Weights of a small CTC audio transcriber.
Model: waveform 16khz input, arch transformer, norm layernorm, activation gelu, moe expert_choice, num experts 4, layers 14, width 160.
Training: soap at rate 0.002, 6900 steps, batches of 128.
Rows from block 8 of a small CTC audio transcriber, named by matrix and row number. Rows with one number belong to one neuron. Each number is 200 + 20 x the weight over its row's rms, rounded and kept within 0 to 999. All counts start at 0.
After each neuron's rows are labels from the 100 clips, of 14976, where the neuron reaches its highest value: "responds to" is what is common among them. Only what is clearly more common there than usual is listed. The data: Morse code for random letters and digits, with fading, noise and interfering tones.
# fc1: MLP up (model.blocks.8.mlp.fc1.weight, 960x160), inputs 0-53
# fc2: MLP down (model.blocks.8.mlp.fc2.weight, 160x960, transposed), outputs 0-53

fc1.385,182,206,230,227,218,191,203,169,144,200,178,200,155,209,214,192,186,204,224,196,221,212,187,161,167,189,213,174,192,196,174,223,211,209,188,251,218,219,247,200,206,237,185,211,228,186,199,213,219,249,209,196,182,191
fc2.385,193,246,182,187,178,168,186,200,195,206,164,240,190,169,217,208,221,224,201,195,208,206,180,208,194,221,212,254,199,202,195,214,214,224,217,189,214,208,203,217,206,215,194,194,203,220,185,180,204,216,196,180,212,201
responds to: fading; reverberation; speed: fast

fc1.318,239,221,163,187,169,207,161,201,191,198,224,160,172,216,212,211,190,185,162,194,214,173,196,182,208,237,160,226,215,194,236,221,165,173,173,167,227,164,187,193,188,175,182,227,199,195,209,196,198,168,210,211,204,215
fc2.318,209,198,225,215,210,190,183,178,195,207,200,186,202,166,226,187,147,170,221,226,199,190,198,210,175,184,218,212,193,169,162,192,203,174,203,210,170,201,224,187,215,225,208,229,218,176,189,188,229,222,195,191,222,179
responds to: the character "5"; the character "h"

fc1.429,167,251,216,241,212,190,207,188,217,212,215,185,221,213,211,220,210,201,247,175,165,203,184,211,197,214,197,166,160,214,184,184,186,200,242,186,205,193,223,194,216,218,225,228,179,221,205,176,204,212,191,221,182,198
fc2.429,195,185,216,182,216,245,173,196,200,195,181,173,183,205,199,161,184,183,196,204,224,175,201,202,200,178,202,238,209,210,214,197,250,216,170,209,158,195,162,206,192,224,183,191,225,210,195,206,184,178,220,197,226,216
responds to: fading; speed: fast; reverberation; pink noise

fc1.119,178,185,172,212,203,163,194,187,190,199,204,195,193,202,198,200,213,227,234,221,235,208,210,271,208,230,184,189,187,232,184,213,215,197,196,222,197,265,186,171,231,245,223,189,224,185,180,147,196,221,228,162,189,211
fc2.119,218,198,202,210,160,188,171,221,206,195,166,206,211,197,204,182,229,209,182,212,212,202,214,170,184,169,179,196,185,195,203,195,219,201,206,188,220,192,194,174,197,209,203,180,238,198,202,223,229,231,207,183,178,176
responds to: the character "y"; the character "c"

fc1.756,204,218,244,214,198,195,185,194,201,238,190,220,233,233,211,188,198,218,198,172,193,189,189,224,165,221,230,199,196,214,215,217,196,193,211,213,198,199,212,209,160,195,208,232,183,217,186,200,231,243,160,211,190,197
fc2.756,205,205,134,210,198,210,208,199,220,179,219,231,181,214,196,212,170,191,229,182,228,186,205,199,204,153,170,183,205,220,175,193,188,228,208,202,191,211,201,194,203,222,204,193,233,216,200,192,176,199,220,235,196,186
responds to: fading; speed: fast; reverberation

fc1.224,204,193,152,184,190,229,185,194,195,205,206,183,231,220,247,183,186,171,203,199,223,171,177,177,170,222,195,215,190,198,242,200,223,187,208,189,217,208,217,182,196,200,190,215,212,186,229,192,212,188,221,225,212,196
fc2.224,200,230,217,233,198,187,183,194,212,212,199,184,171,151,186,190,165,216,210,226,201,232,205,189,192,184,206,215,210,190,183,215,190,204,195,184,174,194,196,211,230,202,212,225,233,195,195,207,219,215,200,189,232,205
responds to: the character "5"; the character "6"

fc1.554,222,226,189,148,202,190,204,156,185,204,222,211,217,187,178,210,183,183,200,199,205,183,235,224,230,209,206,237,194,189,202,216,206,199,176,210,184,223,148,171,188,206,175,221,202,219,194,202,214,182,215,178,206,187
fc2.554,214,205,145,236,209,190,189,220,229,159,196,177,204,239,195,213,207,218,217,193,213,213,196,168,205,221,158,196,201,211,177,194,163,187,207,210,199,195,211,218,193,199,183,221,192,191,201,194,195,203,226,209,202,206
responds to: the character "5"; the character "h"; the character "c"; first character: c

fc1.160,235,177,183,204,200,236,197,222,167,175,193,204,198,186,179,182,192,227,219,208,222,187,212,203,202,169,223,187,224,186,168,220,225,199,173,211,191,245,220,204,230,231,219,180,201,201,190,207,214,189,214,183,203,207
fc2.160,167,229,200,181,172,178,183,185,207,227,162,182,210,196,213,220,207,198,205,223,183,229,210,197,195,214,183,230,201,191,204,218,162,209,239,162,219,186,218,223,195,184,209,170,199,217,239,184,214,225,176,215,187,195
responds to: the character "y"; speed: fast

fc1.104,215,208,178,178,195,194,183,179,221,243,203,169,150,228,221,202,184,176,190,184,229,150,213,194,191,234,220,216,222,217,222,219,193,205,197,198,221,216,196,189,169,178,196,210,187,215,205,202,175,147,233,186,228,197
fc2.104,184,213,219,244,175,200,187,168,219,170,208,174,241,193,213,219,169,205,225,210,206,207,219,186,202,175,190,193,211,201,202,192,214,191,185,200,231,176,206,202,222,185,164,248,182,168,235,169,186,223,179,225,192,210
responds to: the character "5"; the character "6"

fc1.472,192,211,192,178,191,241,187,210,190,178,193,196,160,220,187,187,192,163,204,185,208,197,186,183,169,169,214,171,189,178,195,233,173,182,217,196,230,200,196,183,195,193,176,231,187,171,152,216,178,206,225,229,160,235
fc2.472,209,171,169,215,212,193,173,192,226,183,209,220,171,194,182,204,177,205,202,198,215,235,229,175,181,228,179,200,213,185,189,184,205,218,183,206,198,209,195,175,184,220,208,187,233,199,209,188,210,216,173,192,201,216
responds to: speed: slow; reverberation; the character "9"

fc1.193,182,220,188,207,219,226,202,204,191,196,171,176,223,186,193,203,171,176,219,243,184,216,234,217,217,171,224,199,172,164,199,180,177,186,196,217,196,192,237,218,199,228,199,179,183,220,191,209,217,220,204,208,169,208
fc2.193,161,192,241,191,198,214,192,202,227,205,195,217,195,191,173,204,193,194,149,161,183,202,187,225,183,181,163,189,233,237,212,206,198,203,211,198,210,205,179,153,157,219,188,210,193,190,210,201,209,202,194,196,185,197
responds to: speed: slow; the character "t"

fc1.47,188,176,186,225,194,197,217,188,201,174,226,185,219,178,203,172,228,234,247,217,195,186,195,217,201,210,207,192,204,221,199,191,208,218,175,173,196,226,216,199,235,209,223,175,211,173,215,219,182,182,244,171,212,194
fc2.47,227,189,196,198,219,193,187,218,201,207,133,220,201,177,204,229,219,195,192,189,224,217,208,195,213,192,157,212,161,176,203,218,202,177,241,199,203,222,199,202,176,191,195,191,211,218,217,185,212,243,166,193,169,195
responds to: the character "y"; speed: fast

fc1.493,155,156,228,235,218,174,189,219,207,218,170,225,195,206,208,184,214,242,200,213,207,219,207,207,218,198,231,161,215,187,182,181,182,208,187,186,185,199,191,190,203,206,210,170,220,200,193,172,224,182,214,197,174,227
fc2.493,204,175,189,184,202,193,227,196,207,190,205,209,217,229,208,201,226,157,195,208,219,179,203,206,208,198,198,185,198,173,210,209,194,226,247,180,190,196,194,201,208,181,200,195,193,193,199,191,197,208,188,215,225,173
responds to: the character "y"; the character "3"

fc1.521,164,202,261,244,260,199,186,184,233,223,203,196,229,222,213,211,204,214,216,188,161,169,208,214,212,183,233,160,217,219,187,201,180,215,202,213,170,203,202,241,191,215,217,187,167,212,173,178,229,218,192,219,198,199
fc2.521,193,192,174,206,172,230,237,202,204,197,188,218,192,233,183,176,242,208,197,183,219,208,201,219,211,196,178,194,200,186,199,182,205,202,218,178,176,203,186,179,204,209,183,221,200,211,204,215,176,173,225,218,199,175
responds to: speed: fast; the character "9"; the character "1"

fc1.355,200,218,212,196,206,208,181,208,195,207,207,234,218,199,209,176,181,211,179,173,201,215,178,213,187,162,221,177,205,212,189,177,166,179,195,203,196,188,225,190,206,193,193,183,212,235,176,208,171,236,173,190,179,187
fc2.355,232,213,166,218,205,225,206,205,192,203,213,206,205,209,194,208,188,198,238,219,221,175,179,194,212,201,176,216,192,211,200,199,210,217,191,195,220,206,178,203,202,198,208,199,187,226,207,163,239,197,219,202,214,152
responds to: speed: fast; the character "r"

fc1.541,221,209,194,176,192,212,177,199,184,170,183,199,200,185,200,195,176,163,200,183,207,209,188,233,167,221,202,205,215,175,187,211,207,208,198,205,199,258,177,185,195,211,189,216,225,214,212,186,206,198,181,197,205,211
fc2.541,231,241,151,201,184,185,217,233,232,200,212,201,175,208,186,222,204,219,197,215,207,189,191,155,230,191,194,194,173,242,187,194,200,200,240,200,183,210,218,185,220,190,193,219,229,220,166,180,212,192,221,196,197,199
responds to: fading; the character "c"; the character "f"

fc1.557,221,202,206,224,224,196,205,193,207,202,211,265,199,219,203,205,244,260,207,212,194,205,192,202,223,154,217,175,214,192,176,191,203,182,218,185,201,211,224,216,236,180,197,191,189,201,197,186,189,212,179,182,208,172
fc2.557,173,201,201,216,225,229,221,191,189,196,189,210,216,191,217,175,196,155,222,204,189,182,205,205,228,245,161,210,185,185,215,197,194,234,198,213,183,157,180,231,198,204,195,216,208,211,192,195,222,192,207,202,175,222
responds to: the character "w"; the character "u"

fc1.258,243,214,247,200,224,206,222,189,172,202,196,189,218,152,186,184,213,218,161,180,229,201,200,215,171,143,195,207,181,220,192,212,174,190,183,169,201,169,213,239,175,209,205,202,208,206,206,225,200,186,216,187,170,222
fc2.258,218,184,169,224,242,219,181,221,216,213,234,200,177,196,200,213,227,223,235,202,178,208,182,185,203,185,135,197,212,211,209,176,221,199,206,203,208,194,215,194,196,189,199,196,199,219,219,191,207,212,182,213,218,200
responds to: speed: fast; the character "q"; the character "t"

fc1.606,216,237,234,142,176,209,219,176,151,187,209,224,185,208,234,228,203,163,218,188,184,201,191,172,188,173,246,214,220,162,184,185,192,182,204,205,187,204,222,226,171,189,175,208,163,232,199,167,206,181,195,203,226,194
fc2.606,171,208,146,213,233,211,215,229,215,194,200,222,220,212,172,220,184,235,185,191,221,180,199,212,203,221,159,184,202,231,182,204,184,179,168,205,177,206,196,205,197,204,184,207,191,206,188,189,208,189,199,214,175,179
responds to: the character "w"; the character "a"

fc1.242,217,191,193,161,203,246,193,186,168,192,201,183,215,214,220,210,204,174,196,204,237,228,230,199,170,188,192,223,190,183,199,234,205,202,191,216,233,197,200,184,172,168,162,241,223,178,172,173,167,213,205,211,202,207
fc2.242,233,184,155,204,194,178,186,218,223,176,228,171,204,196,175,206,200,198,203,187,204,195,189,178,200,216,166,165,175,215,194,171,158,192,188,197,201,184,213,202,201,211,203,193,247,203,196,213,207,221,242,194,184,212
responds to: speed: slow; the character "q"

fc1.153,204,235,172,153,178,218,208,206,177,201,190,194,202,205,193,186,204,140,177,199,221,245,221,189,183,174,229,202,209,196,217,238,203,223,214,214,244,197,195,179,207,169,158,225,203,185,204,218,176,197,236,204,199,218
fc2.153,207,199,172,247,244,178,190,218,222,178,188,213,189,212,203,205,146,214,214,194,181,188,181,197,216,185,174,187,213,198,194,187,168,186,191,199,218,198,206,192,195,223,181,211,213,192,188,176,198,216,220,196,186,203
responds to: speed: slow

fc1.15,236,227,190,177,188,228,161,191,225,220,207,164,219,195,175,225,189,170,218,187,238,191,224,189,152,247,197,201,206,185,192,249,199,206,189,195,223,169,179,177,171,190,169,216,185,165,233,185,215,197,230,209,235,192
fc2.15,202,191,203,224,193,175,196,214,221,183,174,167,206,207,205,207,196,219,200,222,208,199,192,180,216,193,169,225,216,198,192,173,204,188,206,214,199,217,229,204,234,207,186,236,228,195,167,202,207,212,206,190,222,210
responds to: the character "5"; speed: medium; the character "h"

fc1.304,168,230,159,213,213,231,193,229,211,215,226,214,183,192,172,204,203,185,205,242,186,209,234,216,228,172,191,189,186,212,217,209,196,194,213,187,216,246,174,227,190,215,187,160,207,226,200,180,214,205,252,218,205,171
fc2.304,169,180,253,180,180,185,181,219,209,203,177,226,214,208,194,218,206,180,189,152,198,239,197,205,203,223,207,172,198,183,180,183,210,190,205,196,199,193,225,203,183,173,179,215,176,195,205,203,215,177,192,190,198,202
responds to: speed: fast; the character "9"; the character "8"; first character: 9

fc1.301,208,221,190,198,186,197,191,211,173,170,228,213,198,232,190,186,171,164,183,188,228,205,203,189,169,194,216,228,212,195,193,194,214,183,198,214,230,175,203,163,216,193,191,247,177,177,195,166,177,209,208,213,216,230
fc2.301,224,197,202,170,212,185,200,217,235,232,221,210,182,186,199,210,203,225,182,201,219,206,189,216,201,263,164,196,195,199,166,216,172,218,189,212,166,210,212,217,197,197,202,202,252,199,184,216,201,226,212,204,220,203
responds to: fading; reverberation

fc1.310,194,170,184,209,216,210,180,181,172,201,187,169,186,198,214,184,149,200,223,200,210,183,218,204,155,223,221,201,211,176,200,217,201,203,200,235,234,202,217,160,225,209,199,272,203,185,204,196,197,208,207,223,212,212
fc2.310,194,233,197,216,178,178,198,166,225,209,185,194,200,199,214,224,218,203,197,216,197,243,177,171,178,222,150,204,173,194,198,210,201,224,200,177,222,235,215,191,210,200,182,174,217,201,210,202,193,231,211,167,201,167
responds to: the character "5"; the character "6"